{
  "train_examples": 78125,
  "n_mels": 40,
  "arch": "transformer",
  "activation": "squared_relu",
  "loss": "cross_entropy",
  "batch_size": 128,
  "epochs": 13.4
}
Rows from block 9 of a small sound classifier, named by matrix and row number. Rows with one number within an expert belong to one neuron, the router's apart. Each number is 128 + 32 x the weight over its row's rms, rounded and kept within 0 to 255. All counts start at 0. Numbers have three digits each.
Before each expert's rows are labels from the 100 clips, of 14976, where the router gives the expert most weight on average: "strongest on" is what is common among them. Only what is clearly more common there than usual is listed. The data: simulated modem signals in the audio band.
# router: router (model.blocks.9.mlp.router.weight, 8x192, trained with AdamW), inputs 0-47
# up: expert up (model.blocks.9.mlp.up, 8x96x192), inputs 0-47
# down: expert down (model.blocks.9.mlp.down, 8x192x96, transposed), outputs 0-47

# expert 0
strongest on: 400 baud
router.0:151109134112111116114133117197089131150098146134143150132198188073075127108086169128186176077123100121114149103110134083138156090169096139150131
up.0:148135135224119143177151078130109131070091171136143163173102109131142135146148110154086072167141117036119095105122109116233137133133159132182112
down.0:111091138102101115098116168108141200157205100111116106128051169113154109107189156109120171152127184103164136113134130147101169151082118111174120
up.1:196188136130145136134156081168105188099131123187155104094123125140153142127159059105095117144104098152066120040097072114066166127136155085146132
down.1:147098157167162115173128123053126152195137131121135154165126161140192148093121095156186097118130109171136123139150121148162114151137114189125094
up.2:144161089108094158136067188113135064127120100140204167135139104105124163157167115079118168072152139144129130146095184149076104133127154063130123
down.2:117067139130133162142109122118076106077139096137110112079128084108173106102122153159124171092191130168107112122110090142169150122098105140094097
up.3:132120119138102159135133219125159132081131145142110144105151155067174175119136134130089175102163125170096152163132192179083060160132112097135137
down.3:173153122128179133132057068134138088154143119103145111094148137113153134189112112172127095156131207126175143115080141075179154134145128117145079
up.4:198157119098134200124103158089199113096107107136187145105065158132105133127193177142173066117098079115171032135154138109129164139152099131150120
down.4:136119076121095151128125043161085147148169194149121163159070116153127106073125143152102099144127156180146167145149081114118133116154182159097128
up.5:130128117109130159089156107099173146123101125134131135163086115099139145107140107095164127159080100144128131165157113110111121137117130135166114
down.5:119158119123113129146168106079063156138202161158111123122134122142145131109133164160117132085094143069157104104091181174189164146073151109118101
up.6:181071103088111067161158140066127087133142120180129147095132118185114076083144229119111109131105150134143130151144091117140101167142142028157126
down.6:082126123089106151158114104126097143156139185158122181120122105160170091082120073139125137042094184113140135149098177087083147114140067177120167
up.7:192150082104092182111075096142124104103147071124133091187126129135115175097106184134143158125155129118107094158168085115114018055132101135121115
down.7:167170126104114154134165142123125081117136179171134149112099138204206062097164110141115112107124111132147107113143108122114154137138132088159113
up.8:163094163203178185098146082091103114092066153139080094119194134089137128102158109120130157130164108159157135134181143097130112088161096112126094
down.8:189123147113146152170074134123118126157100162175134134154139145155151088170162165118095077147078075161170151088164100133134131094125159088157111
up.9:194116143117144160149139089138126097119127135132085089201099042106184181117145139185149131120134125114121168157088083119129070109082113116132163
down.9:105174120133100145104124165144165133176127156074155122165156109119096124121152101116122119147151071143144093119071163128138149107128151149123127
up.10:126175111137137096073139125120157103057084111097174122177088134064105101078134114078084152205132143126140165192154159129151158146186107119121138
down.10:123084099074184202138156111111138103110130174094111104084160117160105154153120176163131105054205122199100143150066122100094114129106156140113126
up.11:112142143120171161160174136073114203137100110100117108140095103123159136167093168149108132128127137187077105134128076197136126112094132116148124
down.11:159126115105116093087109159177130162147190118050114133155147151152130127075067123039087124084171100125140165143108146118149147147118099164135119
up.12:112175147102109115124084160081140130144081081100069072129086174157120117096128131094124119157082109108171115097090108147136154117122135169164121
down.12:099121094150104177139119125097147078070100132112231156171102115140126123144125130070160169127152189129149074079151127152112123108199096133146171
up.13:101191165140131124067128124101065076093174157123143100156127106107129089122146069094073079112114119156179194117127109184115095109188106094126129
down.13:087135161156161117118087141083129135131144129138053102146087157197098153142103117093072129068128158143135122129100115171136100115130067143120066
up.14:082102121151124074130077125101185130157138118145131143052159176094143124095143131165081105096162124164137106071104095092137100123087142060095151
down.14:119160104127091117170124092176161154130156151164159074159113095078173085137089136142137108097134119095122099147162054115128127129132109070190118
up.15:130096132109133153129058097094085071076128133117119190172127143168157170153136156120117117145095136129169091123125146136087072127135159065083095
down.15:160110145134128143137126067105150156115122135194152185171142139134107158157137155115146197144080140091136104138100101198152100198169143105134121
up.16:141093142096160127132132119140143120150124088151124037116173111060139096138097149077112131142129121135138127113133094170165062120125184128162104
down.16:113151176137100077137091141109181170162155127125132187100202105116120118140165143204119115149058131108143140135152101112118210127120104136145131
up.17:217144106140100188115152141127149117176135177120108075128111186164104198125120183165141131124160142151085062133128163137129126141107102039119043
down.17:110086141131171116168137124121167141110101157065142176128086063142189111127123135059125116123162120155101167161153140098087134203130169210078137
up.18:157110116149143128102178140111155132112133096165089083154117109116176211129124091096060116162160099130123127151122154200082087165134148112089116
down.18:145180094134132115078117135107128153106101103148161161085146158180130087156093150163138103126110126167105156145087117070179102138120061115152098
up.19:106139130115133146168121119076114163080104117113122150093092173165187141109142131160071118127166088145147149066115142059112107119187163114170111
down.19:136182147175182161155114103192139146095114123165133142069168113146071152137096146099142151077155161188175195175167121117162150194136060113084126
up.20:088118184119071131124186155114126137138108132124153091119115128091065143134155137143153116192126110099120161059148068091210165162116161118130165
down.20:120145139145177193094099173134132128143177090085082095106164160113166130115110172078159137105143141169137153124100182076114092137086142132130135
up.21:103135126115095140087226133141151153190118087132164079126105132075163098114136109072118131122167191113138071124168114119104101103093137135125130
down.21:137058155143133111175101173114142100152146231069118169163111106157140119145147138104101126161130102136100159085136177148193158137132104122185155
up.22:100097169122140103096079136165129134156121099126097167170143121131190140207143172137136153086098083135091096129160169144109110121164124077152087
down.22:102143069091081150068114088123142178076070207146157124115134121117145129152170146170139108079139095099143158120124156132113133088107157139124105
up.23:157146157141156130162153190072084114104109113109159160162101094142119068147123137125167131084045158141155096088121141154165120117166116110177126
down.23:100154102163144214069136141120147130106191107110119118089135166135157151150119114133120141161162083191129157184118091150107113133108082081153189
up.24:113135125118131205126152122102170163139144142099139161152160153152183162132108132153113163072103145116129105127173123113118138078105140076184126
down.24:197084165128120097141167114141155159151086179143135164144158146194104100152127135156160156160108179140177167091069073128133151171109117159116046
up.25:106160143106142076173103118146179132096146157113113110182138133188110153109117129160091109144088097130098174118132101137123153116126111192096113
down.25:184133101143108176133195151149032143132084121163114162088124089146136142108189078129176126113161145193217096032114155121168129139116090113104148
up.26:114154119098140153161126181106189112133130172106165109171152122135097111156176109084111110157148126132114121066100099124092101150142150101124131
down.26:111127130161158120146164061203058054060145164167138143081088125146137125085102105129096078093115152093146177130128171111129195084095078175144142
up.27:158122173080155145113107174124094125117125098131137102139115144102135148074122125069139120178151064058127119139172194164141124167140123137134201
down.27:142068072112092120094115170094114110163125148094145157141079133118107102129150086100173154103118104132081145135078098167116123161133181130138061
up.28:145150133209142133045098116092112138114055176147090140212106188102155128098128106112148181184084150116134152105134146121167090133137169141099096
down.28:104124125086105137166164119169143114139157114149125158090077095132168142170164077112012091198101147158106110194168107084091101113093138072179154
up.29:092114150133140090118120179145106118189126074182133138132127153152187127120089170124104085233117107108150124156159104108093149136159115069125095
down.29:140125169222097165134121118140147128108130071157126088102107108094161096104202090126095147121109116094092104064127098144131102163144133144086129

# expert 1
strongest on: carrier: 4.5 to 5.5 kHz; 50 baud; 100 baud
router.1:134140137129054142156098095154112135091123150133136183082205198108102128132154152146154148119076052164139164146152141085142172110134109142086163
up.0:120145146161056212132125116078141168186128093114150071138071111110147151129072070148142113170136127106123102159080133070100146130133130107135100
down.0:109125139058181076125168105058159113090100138130150177097118132128151121093150147101101134134139126172130125165112191156132025121129141135155120
up.1:111096175145112166151158130189169139154131120108106155117082227132114108117126153154071125125107097080093157102059064098113093123193074102138135
down.1:152103126078154176110095073075173103176117133145125141170134090089132159154100117154161065110108181118192141160140179154149141129137095134161170
up.2:185149118170103136141154188110117091154171095082156102146046096148125112154089085131136126148094137080138142130139139130133136125103129125127112
down.2:121109148095136151110151105106129108144178143173105142154138111175123173124132153104122097148116194072139171067110112128156092121111060116158094
up.3:134140142134057150127101140143103119123133123126096108091140149119043146136191088075123149109182167097102095126060163122129139131052143112120150
down.3:109107155189122176063122178101089118115181123099171110155095190170106120133110134118160072104058115109158032137115124113114187120128129054152119
up.4:218115118150138096087122132115145096138112077138082088101157159093139126142189142122114111121137122129088105102086161131136102172110120122113082
down.4:090131137138129192152145175118108128076207100143138146145113116053202151109111087128193146113123120173149155067140109154176137150128174084133168
up.5:174144173147156178203117139122098078184100115109169136110149119209090132161156144132166105229116147094169136175101170107121096130154122145151155
down.5:083174180143102040098146146163129072097200143093120134141109099166087072063171157114129146190168144099145201128112125084089126136144138102159106
up.6:129127136170167147111200120151189140192152112187161057202175140174086157125105099116137103146167118070120136115131092117103130124158146126152140
down.6:158127113112121103152133169158125088081062138180147144073160088135178099128059156138106162156097145075130160139076165141143124170094101158148110
up.7:143128122093099158101126203070099055127140135102098092155110080154127137126127156079089082139192122125140147111149120142119115104108156134115135
down.7:124133145112143144159114078112117178102177134127163160139130196046156163092067100147137070113126155069114104145117108143112082152143133070099082
up.8:135165150135141147098177171147114066178101158073130127128199156099154090148129148117132160106155143110114129119098131123169143170152127108136125
down.8:168149157107072107089137135101171064124170136115134135109170110139099059100149177158088097143106107087073156106138157096050141173086123135107074
up.9:177124120106173161142117135166124127125125161170134085117117118172116128160075122156122081139132181132134161121161109080131167153101155137165157
down.9:119112124163100061125128129070116102111068116139148202153112168104084165170195083126142175147125068117098168102093094148157101144185143095067132
up.10:184125142166144109151089134055099166134157130063143147140173108153230139118109145138151179177141145113104102189202129120103137130173105163103162
down.10:153158113077107067124163090104116156142115146194130143133070089157115146106128111095118125176103165120161182092124158128175116149105150068122092
up.11:102099144126136147133184130168137134147101097130135168100137185145090064161077144147158144110128144097155234169050118113129109126062123150194132
down.11:130142154134116089127120114126154069135169131149143111132111052077092168089134118126075132034114132084120084079208114143071101113089111128136133
up.12:171155104117143164147163129085114095148144079142165045139082172160170154186149182061141119116090131056116096104117176111109106151146189177127145
down.12:083154142141158102091117111126148153121144101158101179141104119098091101078118119222184100142165159110125185116129088153140116107165094114170134
up.13:126110122120106126145121137072115107158080185173187101140151172164157145155109126152174177107100101132143100160138133107090156138129117163116127
down.13:123150112130113106121191108120127164117084081134132138162115104141121221090249095118150131113187086120104081068108099106116182127117128176146166
up.14:099156114199030125157141147178103094108145097132140118094141175080125164122122084142145112125152122138176086149148116137174079155136177138072127
down.14:096122119154167076166138123169146138094058127124144152142094114103083137174134116106107098173117143169107145101153130135135186080131156100120093
up.15:139080164100180163108113139109134172140187150058186144067141112152042125155118122141171144120198132139156058120124141115136149157145141129139123
down.15:094126137161137090139126153139139140164094044147123114120122126135157139061155145147127139169152138133100124177114164133067139140124141056158134
up.16:146162119120175153118144104080185140120144145126156173186127111104148185119173115113104079168102102137068139139130117115054092145115172127083187
down.16:139061128150148063117161131142113089151111118143122094095173142095105112110048131106151167125143102107185119131145133105191137148134149139128150
up.17:150079132176170143073181147137165136153175072122156086118106122116105131104097110156151120122148085093148078121112139147110105084114207124141089
down.17:137121205135136116166093164095110092189131155175142119156131102085104128154091070087113108094111118135106167133183086101174126138094136132145104
up.18:131060130117123197184164120117146071140167131193097150142131131120135205041098110120159135145124119125126179122111117134142121141147129119104102
down.18:084095158075113154102118160097146163123084042113146209174066119137138136169148108176155148140102133093133116069044107085140126114176103121206144
up.19:150069145085139177070150175187158072170133149175161049149073111071111177104141140048041154148136173071126131091102118125073058164109099101165094
down.19:130101141180109137161115170124125140142103111143139215127129111105148170136145129160116093178182126108070169112167188046136171123101135139121132
up.20:174119144116100155065108163117143127130191129145157072124155101171133160160081154127079101169117133080049179060176124161132067156111102092141111
down.20:100112155139158158098159189085114148117095140103149099126131114135121100092153101160151165135169158138153079155141071152192176108135163140120150
up.21:156143095141136102144156132118133157142127157127154127129079148169076109150121124196146084165173079158165131126144121052155130100131083069124158
down.21:116132180109124160129140133164158052098115115166150142119147128054133130116177130181160178127111143103099100088154140152051161128066141141180152
up.22:152149137156128162174149072094172142090187148123109140094182124172126124153073080074108137132142087127162067174114058104142133137092098159092151
down.22:061103151050115133071107124133100125166087141156096090148108147131187131122124099139123102061083176147156115091109142126108131128172133061151109
up.23:108104105092099191132164104115141119108075107162115172196105132106132096118099142092095176083092143107174136128093176119057138130103170000163139
down.23:118133158045153122161093135141099181171147096107171119082151074130152205120085096146120118109155123153097103140168146084129134101151065159114122
up.24:168104136125083136144113116076154150107145152158214131102103076111172162125134105085112089136083176159092117144103129152138104053125102076123182
down.24:093116197136134135067172161144079086127145089098154146074163128108119149193161136129129160125134130147169126115088180151154125111095128163185133
up.25:181197130150109163068087157118124163164149069059126137161139129105079132096102159083149137132118177129101173108177140110119090081148129155170156
down.25:106092127177124076094133116167098127148105083136133107103162122150129165108083132095156126107117073144114101111087084132150063127120128101107073
up.26:135149085132116139127138147099150098118128092137128099136149133140099162112153176134114185156126093054172153104137148175157144164108099163135120
down.26:133146072094071110104120111173159119125110115206126132152101133135160090141121177159136138060190084124121107157148112120108192129124117042075091
up.27:130169095116138167048121163131178151182141145149160101150121094119142173090160061137100143105132114096053154129129187175119153109154154131102083
down.27:156084155124132136179132132134130069086080090106140136135155154179150088109087197134077099058092112128090117168182090114123080152139090088180108
up.28:190144119091138155074141093165132136168174129160158131175144116153190158100126073081133139146187175196160122150136114078146122122088173182136139
down.28:154150074172095110150106159164104155133109130144124136112107090128111106071136214099132131153137062106137107081080119091135101089166186105165077
up.29:115029119179164162119120159121144105125114157126089129114080176140157119128136087169078096122130143138160133143070186124183098108152108116148160
down.29:148131114121136122059106028078163128133117123100103125141170134091208183120141140075169139176111137131099111096141169104097076153116169111142170

# expert 2
strongest on: 800 baud; chirp spread spectrum
router.2:133114132124142098106127113137110079112124123157104131092126170090123157116088109131107113067042069104142111046108106093098115074146072131089080
up.0:130096096118066141088196097218119147117108107146164169114114214114071037155126080136089129109157125132123108125072134059153120121094139093157135
down.0:123134174099183095069108139120107121102110117101030169124147140096149162130138152099104150135139171093140167082165140087077069112113137098140110
up.1:065069117143104099165135110187071152180142203086144079151159121124133131107175102106167157065082152084093139152172087114126056136162152144108158
down.1:112140166186120117140141172161171158105151125057149147136120129108142139123086118172088104130090153116165103097102136238123061140148119137119128
up.2:214163106185124100103097125139073077145130146166152116100150091129125106117100187095121113116117146083075115170109164070144126137170192112125147
down.2:099108184130133143219155147132126167100050110060125147129117137149136099128169119137161141156164165147141166094152139152100062145087093059143139
up.3:128122105148152143121139055103060097098074098114117182162136170083112156111077070090140119120145116146185239115119183109082137135171172177122113
down.3:128065086105100081167144119090108120144164109145119103114141055126150129145141137133137175098171083174172121183128074052143183167112142109180156
up.4:100161119104174165078098147112120171174136108096161098056124133087124136170101089096154096109151094153128125132221116162053125133118168152191155
down.4:121110106187069157094133096151136153183112100104099072146194119114178168090046182227098180139083140081117108149163128124098121082105135090125110
up.5:104119062154143127178181165134195114156113098065148180111059109138131153163150092135113164106101087118142150117093141109180127172163058123123187
down.5:063102133137118084174124157132075148134172073136115136194148086132060090103150154113071174120160137116189143147159115166118133092120159132071141
up.6:141148093144086158130127218113134140088171198153138097097128127180105132197165151194138118118185101128122071121134124153129100110156112120117141
down.6:065087161180124122153108179110130106104128073128097066090117083101144080129113135105122094068117179133137137154133102117080136117073152171172087
up.7:076116146119108172119073124145128088098120163153126113117153119133138123153107074106082155145115113162106154113182114152112098162105158171142158
down.7:090161117137153189124175118126109149145135216074136102166114126129073131116148117091138132146155181118155172096145103163079078131096096073148169
up.8:143125097141121083139149180173147131068123071190185155136142108121158166132138144087127141132139166164114108107049140127161142092206062120094126
down.8:168153097130143221082094134089149142169112139129118154088120119157095108178126100165105126087128124127112132161177145099067148084099132189124135
up.9:120115096097168087148114163140154113107171060172166119155112056205124089121089132135116164067115094129098096161145161099176150063115096096073102
down.9:112108168172189152142099140133145123094060084120123157126130164141128127093154090122101192164189162169173121073126164139188130120076118158095138
up.10:102109122152146123087140162120131060121100074154097073222161110102077109111127115147202138115191143056088131169119149119147109130128150091110117
down.10:100085121151100146162066092119116171120150150130165145105085079111170124149151108092136143116166063184070089123182101107082078121071131134094178
up.11:187137166100110155139082124129142146146051138221118161173125156123114155146127095148119142175166085107209077086116105149133203106140128086152135
down.11:108080133098158184146112160104129176155150104094152101146166111112184215114140176107097203160112123080081120126085159169180102111176134131116116
up.12:154108194059132144126169163167156090157176139125146140143132130145086110116095114108090152146142055122099152116131089152102060145183113074086138
down.12:116144094191158090124095148134085162145095117112101099120136145102192125098130101045113112131108137164149129174172203096123191109096144133109118
up.13:107125174135073138118069079184094136105098210116101124175154132166112166131101161122152084156141118111098163206122144064099129169117162135102146
down.13:102081142126059139136149137104116130041129104133148158099124055116114153142109139120124159142114156125147143107099127142163080154192111139130143
up.14:211122123109144128146178150157143171125058102138065116116117123143129151145168134133109124125117142174155112191161151145154110139125146108091098
down.14:101183185189136143133156181128151054123088157129167123093096090161168058149100096125112077108160153151189077151153082155113141167153063102144162
up.15:078071136080109158135121144202138185157199204183116137135145128158119146150146196128144122160124107114074096134125154154127100121103088104097093
down.15:150189117136133108186167140140094218068102126121128104167144163095032119147120125063154118079186132175203123231041104126143094153131144173126148
up.16:098160164062134209140116181126158143171118075076120134156068138136134100139110127142207182113150181119130124166130102135158091117067143179143133
down.16:169140155130132053130128157077083206129203160171112144135151126148096105144114187104135134124118142115076116105158123089091171113083121109115112
up.17:137149136171108197092106103087118118153087169139154173183097153094184082105141122159137207076080131162071165123189141098111115141170151148080108
down.17:148108119109102119085140134120127110140082123148151099097123080142171185115091148136093142118124078129097086106166135126114075088135120130148161
up.18:114135108118115191138115134129132086102112133125039117176139134079092163167147098071136078137126163188142125095076115148133145116137140120174073
down.18:166071134154121217173132149091100149128106085117204119107064081229150126109153176169179132110117102074108159190140145078151122154112135146130176
up.19:147144126160113156202099150134128124128145098078099122142145109117096129063114129099128155141097115136129061047176136072110139099092084047180102
down.19:174173181114111160069153158124088127104164102144145104172143156134105137096149090119170096130059109134142140150183101149134085054100084155116121
up.20:131032083116162142046113106132140133170122071113099122134103121149115102135127121096108073146158103082131115125106092046142120175159151142081063
down.20:076168089080146096095158070100159124057078165112146111143121160166128126198119125126133160123159119077131095133126097111189159186108150092149166
up.21:134163147123161121156165181134125097104169113103140145138171168152115079116103110091122099098166135136193167089176129163122080106150125078154102
down.21:148099118103105139113089115159119091172154127138174138102063044087134130097172138134111116112136103171101187110079074082079186128112139158170182
up.22:129150144128115117102136068118147098141086061115134127116143161132126149114119116122119168117132155078153114154138067174158150167158206069132163
down.22:175108167133109150198103115118122181142102094149088042138169135137167075115185127138129149137117118108092073118102176087132105093108162166086162
up.23:091128215104120185128100157140145128103128101140073110136139183170107149101124099079123150111121112142133108118086130116128057203098114083196153
down.23:079146106107131157102157126177135159170125150055153159165162134097099070159115100074112171140074175159139078122104128201131118098093145150157184
up.24:075084165113105189132164160099134075110099132096163126161149133089103184090146094074188122128103143099161145105169120080132119124119158031129151
down.24:177086140176096157171119084159147168095154164149135138106083147132134099152159169098083084147172114168164102145155095143158119097142114214206109
up.25:147141084100139103092149092134148111097131170157144149132103096184122157096166140137153132099195163125161098098195126153141154105095162087139077
down.25:147109128103082129214120139083101136195154119156114137135115137126165117097089133179123171141127030164124080132079109148120146115151144183190131
up.26:103171141069103117094180150134142068095134188132146157097086158172172114115141108081094110120134178067232065067126082158110175088147127171098127
down.26:121094098135150170139110155128151118174150066132102077183084122107149126133114123151152166121055074164040143133174156153204131145125126113095156
up.27:203163144096128106107136089131115110134178080160108105129169215129130159099137146197164121197113137124129140099117087069127106126103197053102088
down.27:104105108154074179139128130167154091154164124169163135174125117077113132178151114107136152068151129128116113107141133165176157140154103157112146
up.28:162109135142181123107106159121056125124152159136141121164109147124090156099113150166127117166152107111144181165173122174120134144065159116177175
down.28:118083102081064146172201081162121117107134143141142098124137148106087163174150128101157151114128154074118139120098069116140128120127131058095090
up.29:153134198162089152129097088140107189125130152105123095112115101142077143141147125196069132091123130176114126071053136121149132120129154138187138
down.29:113130060117148089140117160147123087086143129183149171144169187140148112136190155067149143159165127160142148175182157151123142192134109065099137

# expert 3
strongest on: carrier: 2.5 to 3.5 kHz; 50 baud; 100 baud
router.3:126117142085051136154120105194117113153077160142152159119110143117082185177108124094190092152160088149103095071107169113191167142174148138158116
up.0:135170089129079203085169100128091150144132124129168118103161078140157122155159105140119205122145120079132123121118124100162092132132153129112065
down.0:075119139123126083175083120133120116118138108199117147116103181140083171102144178122082167137082092154120087172143124112168116130117134116155126
up.1:130114124085143107227206133171117106141089103111210101144119128162078101095127195120134148131098111105114092082139103088166147155127101084111131
down.1:129190119076079075088072133150106114154167176121071096116143138121202155092105080177072148088141119164109128107122086113063237144116103162115076
up.2:217130121129101154114132074133143115109108174203137148115127116099152112147105138104119133145101128095088059157177156172098095148149105079134136
down.2:119092131099144171103106157129146086076073092131165124140099079142180085121140135115128145153143146150094098158147138110060059142121122145120123
up.3:123145145144142091108142084163102111107110108127134129149089140142158102149109108099107120122048118095075084180152157119148099082128129143118153
down.3:156122118165133121063141127115166148170170112204096102138153080104073108126173132194132226123199167124134086115173136161118096171144140092142141
up.4:121130154131142152114081150125166163115157103080133096165107124094188134113122100161100127123134123118134104193078161143160147101134148160136118
down.4:139131151161160210115126131105146128112154161105133163070143109130124102149190105155085123164113181130171139135206136095075139145158084136090125
up.5:208048074075158188150132153089104119165160074130121104143185172120139172137127138109177155154106164150087136168090146158131023144149166101157122
down.5:136147149129065070087124086138056172167082134136165160128176137106121132150127164133049138139143090147153134112122140082150123171091075110139127
up.6:128101147150106115115146151115128081116183119090138123106154138114115080222159130144117117099131132061122118108155096099078108186091101137194156
down.6:095166137177174148057163110162079161109154116120153089125136100098120102086102124074092120153139148124141174098104123088118156117092134147191098
up.7:127056204152123143129135138109087153129087089096109083127118182144089085117105125118133133136113158150052090149191136115152122077137125131083122
down.7:121188115141130129110151150162131151103187142089102132105183142122146131141109121127134095117128106173150115119115111152070125130133157108178131
up.8:060168127102151137177115163139154180144084162116115190161120152165154149119103155139140109091084114088106061055098095138128118130122119114161103
down.8:144125172127149134063091082202151023125092129109087096115085183125122094125153104156105075118117110108157170114080147146115166157143173133146083
up.9:108147180136145138146168181067175136106148133129139093091120163079133128107139137185089164091151194087125175128129144152102100140123086103070147
down.9:173150075155121117092180091154139089079121146143064127085143147137153117164119099167134138137122142130185124135153197107185138151116123130113093
up.10:161133093095111173098109153116101158143119157143101123108078161075094054133134162150100175200139160140127157150121131154091120177084125088154159
down.10:080113137108146105133152119102137099070086086092103126108140111116218191115080136086110084126127073179195119124131139101150115120117114196170094
up.11:151146150118164174150086098144186150142162144180108035100144106116153134125102137196095195133111149080156159208134094123061102151087164161163110
down.11:090172166099131128114152147071163131104178135104096122139160099122125104127152119108123167141129116112136059094145127145119123142087132083175087
up.12:111116116055134112083152111153178156133173119159116083158080133152129132130130150128115120084148156071073070065113142148190100130126126141118137
down.12:115068095153089109192150206157116104134140185131169120106158143118151177115104149134158153199121077111151144172118162137091166093076078154126088
up.13:207123104087157144104137090123147071113165115087184103134096102132167158070153097136119160087134141177111118131100135192120135151170199185136128
down.13:103131101146133067155145153061138153148135146164137167101121090136095160174154130090189134158161159149127178155187181105116175075151087153101167
up.14:142046104108165124118102115141113146129148162069153109181139140106121153189146174136163117122124125116144116094141179137119125123133110109083143
down.14:135125116154141143138169079066086133128105133158204148154126103080148171104099084102137130129127087130151116157098077145172129165120073176136089
up.15:157131116058096164027081188156151110137098099080180176106124145114122135075091087110124164118131122113090140140096045126150087108095184140036146
down.15:111142106164089092136113071082123149124148102112061166153183122136123065137139147182096148124184107110168068187190134111172146112153117140137084
up.16:035181125143145236125131181127182156087172137073152138092109095094123137140149108151155150147084119140161147130180159137117160130122195124129156
down.16:206085132094132132104158124073153103103113104162180196140190084141181132149118160063095165142133143103138114161052095161128084095146119178116131
up.17:154178152112125146153241150145110149080175088112122131182177153135192144150126105108050107099119118112177142115110085076113049124116147142119111
down.17:162173141101079127067106074136100115130128160123158105144090097114176135119146182138129086145124092069128171152158100112125175119133109146092146
up.18:201104114149196154195115147133085081150147134097161139134136125080108161158142097117181156097094179112124115083110080087158130093130152124108129
down.18:111141139125126161052097147121133173095143108145093120136138127122129139169116141143089118104103110109134180118081124058096122172100100125186111
up.19:061168052070203123122064103115138112050102168103111159100103150135113112130108172180156149150081111134088067126130070154092143074139158150135129
down.19:169085130148165097165119139147128088157192103165111182138084184094137115094062074117122143068134155095135178135104161124121111137124140173158170
up.20:147121214196183145122154166136124133132077126111129136150156106223159133118118082119131117190110147073124143129147120178146087112123118124137188
down.20:143101122126130140128137154095132107155167151069097157198155076074115115161167156198149128136121149146100137140125092069129137192127165116082130
up.21:132125117134189132194086137142187083054105108094099146132173218126132101031154140178123123109136179123152127089122120109110127145097101174158117
down.21:109134092175067127057107043116101187149112161114150120111152141120117138175113115069070133128157111100085110166168082149128183149124127171156116
up.22:170158135123044166158121104101136180162154149143115142141138129154126121147089161094094139183143064058114067165143145086118076159130147058084158
down.22:126020179174153161082136203192133134127069088185110120079090101109184171094178117152089114095140125173149104060108147095121119123103092147077106
up.23:174096075109092168158119153188219150163161100128153182164150144178119147118108105147112145157093177128162077095066092173134070163144104107127118
down.23:144118153150105110107095178096140081168156135137135080149147083114141109166142109194113151108124080135146130133089152169116120128165127142152083
up.24:120128169113163126123139114111110138147138091185125062180162143102161160137051148079118125109115114168113135139117157107037166155054130139126119
down.24:090115086182121122182110157152097128167120106121091170086141107117152139102149115163123193119144140121152150102124119148181125078108114126165069
up.25:118117126118151095079172172126150147110076078123116092146127150138117166166130137187133144082168084124132122128127093116194059108132117051098144
down.25:149161104143119108175145106093168109125185178131106194081157084069160132098125135119148094156172125159153155091147183189116169116140113168172070
up.26:109120116089109134158068117091108142132145121112061102080070159129108097100136134115145141094183064113129103153130113072139149134118152143135132
down.26:118104151087116118120179083133212130118116115118108152074124155084140159074095192108085140170135091174106145164151136152117127142152113097157112
up.27:153170128118147080079109162131151103063116116096156097125149116065166143119162128199103157067148138110139194162081141179069042118155160135125090
down.27:124130110106133112122151156232113141155079154150103110107084125005161152163184130165173109134116103110183144183168177143055177134119114152135169
up.28:237131095117123141120108137187178119106131127141116105128169160075133124122138119106199110114167182160115127099183160127140112119105098093156133
down.28:090158133113090126057162124145096196109122115139125160157083102150105098089183171101073115153115101192116130127138121087099110134139123167118096
up.29:148071200159171160124147147165171136086169141130102128141173129120124144107142081071214109113093097166059143107130115133165147132114150152145135
down.29:099091121116122138072113127158163110135121159112129100153167156067077152137139171173147135050130103111152200100096150088150150091161146123115096